From a checkpoint of a small contrastive image-text model.
Model: 4.37M parameters, 48-pixel images, encoder arch resnet_bottleneck, encoder norm groupnorm, encoder activation mish, encoder depths [2, 2, 6, 2], encoder widths [128, 224, 384, 672], text encoder width 128, text encoder layers 12, text encoder norm layernorm, text encoder activation gelu.
Training: soap at rate 0.0016, batches of 512.
Rows from block 7 of the image encoder, named by matrix and row number. Each number is 128 + 32 x the weight over its row's rms, rounded and kept within 0 to 255. All counts start at 0. Numbers have three digits each. After the name is the row's rms in percent of the matrix's.
# convs1: 3x3 conv (encoder.blocks.7.convs.1.weight, 96x96x3x3), inputs 84-89, a 3x3 kernel for each
convs1.0 125:120099063200200177099106118108121094161098144133108146141120090130143125155149130093148117134061152128141127095155167078123057142131150179160040142164091141155195
convs1.1 115:140151133137169086113142130129169126131147129127139105087124121116134144164132095125112115096163153135121114083105124127151128124143140103150152165141037106100235
convs1.2 110:120124128121191143124105089160113154155144124145123111085143092136128170121140116106149146131119110134144167153116094111189089123125158117110180129251102114094100
convs1.3 079:157195147060182140156161088155133106130155186076212092131162115134137114117103107177043132132162167116153149085118092065147177190169124117138156091174104147144127
convs1.4 064:143185077143149133114087214134108140087216152119069194086111123109099123139157123047165091183120138129166129118197093126129185110169125178168076116171143111112128
convs1.5 132:141199155078138103147255132135139127124142087113172110074166131142131104119167132078069137112164130160108145097053110165159169063174109151153172136182092148133109
convs1.6 134:131180202131166091106064153155173169133118207104048114127139133133105070119152105175061087135160080162159123122100068091190105139117173165113145109126082107137180
convs1.7 084:107183112131158108166106185097183146186196081135073171170145141155109109161080150121118100120106154146176149147107110117134194138163137135157104124141154162160111
convs1.8 066:134186109104149153096187146090146067165187164140137135117114151103115071167171105051176091196156114139136119107196038214143122137129141123143118092170100139154142
convs1.9 116:148177081087155129152157105116127113235246104137119089128138126137070136103130137133124120094134155097140156088151120107125131103158078145143132147061151134159085
convs1.10 123:081174084165135161076186095119137047158110211097133121108161101085131089154124147141156078121120131119137177108146096061160090121177100099161137102136120143153134
convs1.11 061:128198140101146121087129080133155123162255117110120120099151130063077129154160136069137118117187148128194142158103147091209123108141124133155164122167124109127096
convs1.12 099:127162185107108047173144099131141141123107109143119127094172110136149150073115126133085121103125097119150118185084112071114166113117122120201151113148121140157113
convs1.13 091:102110141196101124170173116106164131124124160140114127102140084174124129165146146136145152130111110159159134143142132108123132118138099117114125153167061113125189
convs1.14 072:114087138182169117183133148140141101106121117148155145084161156177126146195071082180144088167116094159116125170100154146140125098119117074109140132183068179111172
convs1.15 103:107149156105121096154198163109173102135057149133208091092170132175149112149101120161082107108131103143101115148083175094162107098063187143156151127180109163119162
convs1.16 088:134129145069187170111126165112139142158132116131162159093146094121134169109138132151104142121146128123105126147129117126115148139119104143145085100161109167073118
convs1.17 113:125146084130124126156111178085177130146064142152202092103150111137132112130106139146060145084171097137064111150097085123131166130078123115145106145145119167056193
convs1.18 117:154172125038056057167153184117152122074054070153154172106155078113124131155124122191076129145161115108083094145081151123122135096112112126146106110155140149175147
convs1.19 103:106149116181117153104188106112132144136070110145212166113176099161165128161066086134160093162091106130108124130133140148119114107130176090155092121155146063146143
convs1.20 132:141157128158051200118163122131144141100100111120147136151133142062112187141107090103105133184103142100140127113099100165114102109168089162114164079115173089137100
convs1.21 087:150129075069074101082150100148151132137124099102105087151083151087107138104158129115117129126122138136177116134145121152116121157123140133128168088143132116142091
convs1.22 063:125083196132132121145145142123135185148067132147155089080118151124160104181153148135123165136093126163114129147112170117104103105150131139130147140166108153107109
convs1.23 091:123193124133120154169118115153217119118074164118172116163102123112163090127143074123104136098114133125154116113070115073174087138121170143156116109217135148055145
convs1.24 093:146118224056054173157138168124086173115103136137111114100140128101078136169157106104131120119087156116123122099142153156097106098137111124166140106128114165136160
convs1.25 106:064119136170159094113105152121170153127090000121111157080165155149133154126145149167060114150152147117134101140085126047067173124125138169172128138123135156139197
convs1.26 093:123168134170089135180147096145126119173101053078136127119151163131112085134167119138092096107104109148097120095114096114159135108079126156189140120090147180136131
convs1.27 100:093076143161163160122129122139132104097049129097109134129095121140179108131141155092131148062073131151116134149130121102069137158076109132130155103173136120202101
convs1.28 110:172159109111039119079121189147113132134030150164082186085127115101142144092145124119067155066037131126132139162127101140114115146105104109088130088071099083120127
convs1.29 103:164084134164203125142111097102115025118124154105165000131137148129111157133117146120107147083112091129136130150077136124150074116132084137131129121185188130125108
convs1.30 120:090117157103125153157127170111099097112125107166000201136090129132156116147140138132113134049110110160123111152112129110062146051176077135085137101191122182160136
convs1.31 117:160111119123141134189062121125097137115086088133136074168097117169164170134100152195085153032111043150100143122139153056073136121080183146153138168139128160045178
convs1.32 108:126092151107155149175117138107116147111103067107031189090164108121163127153131115117065103126017155136163139164071141094114114120108081131138141140188166133166078
convs1.33 091:204138104122149107137195122096124112118102142138113018157161084151128094136117142074163154165101083120165103130172084149086154090095114135145135136169089149135125
convs1.34 077:139172099149124103105154154159085102061071169119138100149153174125149161164107127083140121173139118108094123139177116153073154114115150123173157180179105155114177
convs1.35 098:181125143085132137154120137137141105119099133127043125194124151089090138122110160082104087077181125133123142058109103162155159138148078142164146089097191120187103
convs1.36 132:127137145120178101129088126123108134088206086159082125127123141130146139101127135160084173105185090149117125096163065188100179163150098101122191100203103158129076
convs1.37 099:178098105105127127172099151133159078099096152099125082090124106170120139128140140124144127135083161104158146131084157134176093110090175164137119174111166112111207
convs1.38 098:133115158166124146112130185126136096164093139125139143074145138139106185141159104122142196143127117158125109143106130131156135147120113133121171155109125144134137
convs1.39 103:111165144172136125145131117132168119121113152140129071146115128149114072189121095139103142121174122135148141120146130071153126141145105106163152196122143122182094
convs1.40 123:094117165135198139114057152103109147197135112092148138104144118149128125163164138161233102139067129076180126180159106082155086137116109131135139167154149127157119
convs1.41 092:165250145109110146088079081163158119148198114087090128132186144084111143154137141039092109170184175146183143079096069177077168150152131148177166110120118132120100
convs1.42 103:066174096177177172085129145104118124125205134068071132131126146092166151136140149116188150176083165163180122138154124146120131132130093107158146155150189108170085
convs1.43 107:175157070085145118106105136136122146096229020096153128124119111087120154142139148121173102145108109115116178089197099183068142124173091097150055106123144155176173
convs1.44 076:084202170105196149188113205118125122140195108144131117120145156143105141081139176170128155151204146154161137143147152140164169081166140112131153139170125140150156
convs1.45 111:120149123141139140099121125124121147167151104140109119108148112129101095088106114070167107116184113123133118127115104116135155125162112093112119087142141093113117
convs1.46 097:122167142110152131121176105119177094124089176103153088098160106189098094090205166203155135141189116099162108112136145176167127132077134103125143155184143142131179
convs1.47 119:096100123121141143116091177110059125143128127120086158106152139127141148090145097113169139161102100116137130145163135077095105157112108110146143122172124139203141
convs1.48 058:142134093047185025120190136157129168109139071129162068096184127183171120080122079089109171124099160212117102108109089158115110085147104121144117161171162079116161
convs1.49 114:157183121160133159078114052153109135120062069098124084105174124112143144131112130094063148136045115107137141064085122101108114126159115119170156162147153099153131
convs1.50 073:115128135209126158137075131116150129119113169096104110128121111135116095131094162100181143183126079119156124134159051102132150144163103141068119166169167138100087
convs1.51 086:121117116111209147134099113106158137122154179104128100140104147120136115091149099094105104130144140093166113108084112166165117131124117132128186119193110142103106
convs1.52 056:085143120088174105145124000144131148128141104106114161095156121119126143099105098125108180163116139132155163163079086162132096142133136096174139156160142099116128
convs1.53 132:146086110105094173172156156109111127120074124110203119130107117118150158195070091138121084164122139080069052101125131148130084144107094135149084120130157182101151
convs1.54 086:170125192141255118138120167143099146126173148118123132135137079156125092120125143094101128141134146146131135113137120133179106079171123145110178106222103152101111
convs1.55 109:159157127118058127117109106134171102128074142151029112114121144136133144128163093118103124104171178169173142121118073089124120108211111119160145122132156118128119
convs1.56 099:099155167155131190068124180092130138119146165160092108128112180137133091083104179108111098130125129125136143130128084126113137116149110135165131109112123104218113
convs1.57 106:185177112164116019159092122163123131100040128149130158107131141148125107112135090067064176107175083136089114083097095066127147101127127161134147155135090116118142
convs1.58 133:148098131142100098113164124136117157135043192100198080126078144108172075099101135100190109114125131145089150075175090158150089100107159144120159122146098150078168
convs1.59 056:169138071089134047091211097130118113132062156085216134167099132116160109112156142117123221149122114158059128062148147217126101162095128131147094151165083187082176
convs1.60 133:139124124071151120176074184136064147115170145163097131154090131078125110122118120116206112078045132127170116132186164152097107112164130121100103122071137135108116
convs1.61 094:107102147094186158184027167098111118102190116128161132145059174159076140125103147138126179145102089143124110176181168152136156114141134118091065142123158145104167
convs1.62 097:155173153093135107113190097140155126177231142110202099129146138067109056162099130097161119151171169145124146170132059125145184140168148116150156090077080145100135
convs1.63 075:182152117164105119200126128109151147144132123144153164153098183114124125152140062082181168122173113098137137157152108177089186141177145176183053059076155188174083
convs1.64 085:133134160141112151146120194178153140130097153113165185117219146108082170166081165144159129131147119172129117147129125114126124143186154065143089170093119130118197
convs1.65 073:177107099125165191070127097142141152126177131145183154184110181151050102100153118137141154111146145156139134128168168129152179137137128089107084105134160078187086
convs1.66 072:166150124170063144144084088138198147147142141170141121179100119108125093097098115119154108122158132145151166143087127118145182168188151145168088111031132110114124
convs1.67 070:182154149165145191136176102132160117169151159162174122098136091120078114141133120127211073141162132144162106122107133172167165129157109091110112112118110107118148
convs1.68 106:096173099115167126099138081134167131163196167112124097094090123125129102075132117073132118099176121080181114106133086078161117080111109144102161154146116120150114
convs1.69 089:163181126127000115128138162126178137131171120097116165131099129120101116143073144144166093109174129120167111138108151136171142138141115133131075067017148141088139
convs1.70 129:156156132153059167118132151140110120111235051112147126128092169117095110170126137088163065133144131138108134134123130183139151127150129134121090136018152131110157
convs1.71 138:119198182153053081090129127152181123151057191128171118140146160081124101165097127118101102137208091131061138107080110135186099169110179116184145128032066086078170
convs1.72 074:072094138087109171137067102117125098148130155140135134067214098167126129106115133114124139149104123118107165165053157108135205141118124152068101101073173099187039
convs1.73 093:106203083104116148091103156124134071132166117079137084130096115073126136153118155063114117105118159145141116082087082103135088091146081127159126164131142171103175
convs1.74 117:137140158095145088186137145139122183125117152209202080155115081112108098120080163110138093116112139176092138089116089147168112063156120132136137099099068156075191
convs1.75 122:206160148135121081120069112151105167124164164112062092143106143089160125118119130084171109115096107128154141124170085157097118134099174156157122107060141135201130
convs1.76 133:131181135174138121141090100128157109110224112141097128199137116050078165141104141042086137146102148139138141097105097225129180118160121162163151092098125123142078
convs1.77 096:127121147134126126065192166116156149165066139118184077134138148154101125098170162157083140113142107088120118172070131076178130096032127154140172083125101100151135
convs1.78 117:168056094138094152166148170145123135122093170115148132098135129130147113134146149107175122192084143103117113155142148133150126124095121092071054100167131145118066
convs1.79 080:188111139170144096136188092113158145153117214110216083106125164132114080126081130097149127107118150133100134155118171112184074152122144124101115100157109116077125
convs1.80 075:094077103172180087085125185107127133078125120092119215124066121157128118100115122183098174077104104114123094194134210142166083141094077102037128139129120044161150
convs1.81 063:212169158128106113109080166108160175122145160132118161100140141141109121109097137151064173170066149182083121177106133152096106117177128105112129133094140076127105
convs1.82 073:105118144136159086120130070097132127158150074151121084166156116086074126107137120103099113121093134056103155100169088111139108092120148146103152128131155134128102
convs1.83 080:158225145116040138195164132158211186144105142138164134155091141111147143120083080123018127117146141151110109090082104177120123143179128082149134109117092106187094
convs1.84 094:085095100078159118215110160126156172148030102134108132115190136150138095132109107049122058155093125083121116090098123073115087142107086145127100120144120171164074
convs1.85 100:118028144135168109113085146114131120090099090130103160084100141102154136103123117195098126090063177143114126168136124034104122172109154106141112123154150138174149
convs1.86 091:151064107111096153144055160139065104117058186167086133119133118106164081129156178142139159115103105106149109109148115064096108155136102125137172154145114081157109
convs1.87 114:120110191133142125130124128108162120135071151125156092145153113116176148126129089174068146100137113104124124124126089050133102126078160103142146128191107125053240
convs1.88 097:132170144117112111094166088123155151180125126094124094145151134142123064138112146123032123122105141114134119110109073133140150126130107174177105126099116111195123
convs1.89 084:160153143109138140130163164161107133063158079120095211130150106120090112121158132109138109137130138140141113084113122119107138164117104124186094157066160144112080
convs1.90 106:141075134145152103162122158129129150117104151114160144132094117134145070131172114088118151117062094103100109106156116102096119098123047117089092124151155161144150
convs1.91 086:102127126145243126097127146141138108152141154123115128101127125138160128123115164044096138138101142121156109111086096101194102108075162125108129105187147129129126
convs1.92 091:115082119141162158119143085121155121093081218117124127079090118111172088039152128100147085122146113163120103106148139093126099145104123106105090136217070081111129
convs1.93 104:097137111149231145127122135144139120152131106106139135087157088139120148068118110138070169110073157121121135107106155083122108117144109124069095226136178158101108
convs1.94 098:094140161152153119106128102089144144125081055127129160135119148116180097118141172173049102103119152110136111104124103128115161130112098092150176087186112110147093
convs1.95 094:150124173163160060060136099119110076124080147131087163157144141127143144107139119155091156116110158122118115087091115096092122133140123145155123166167123101147097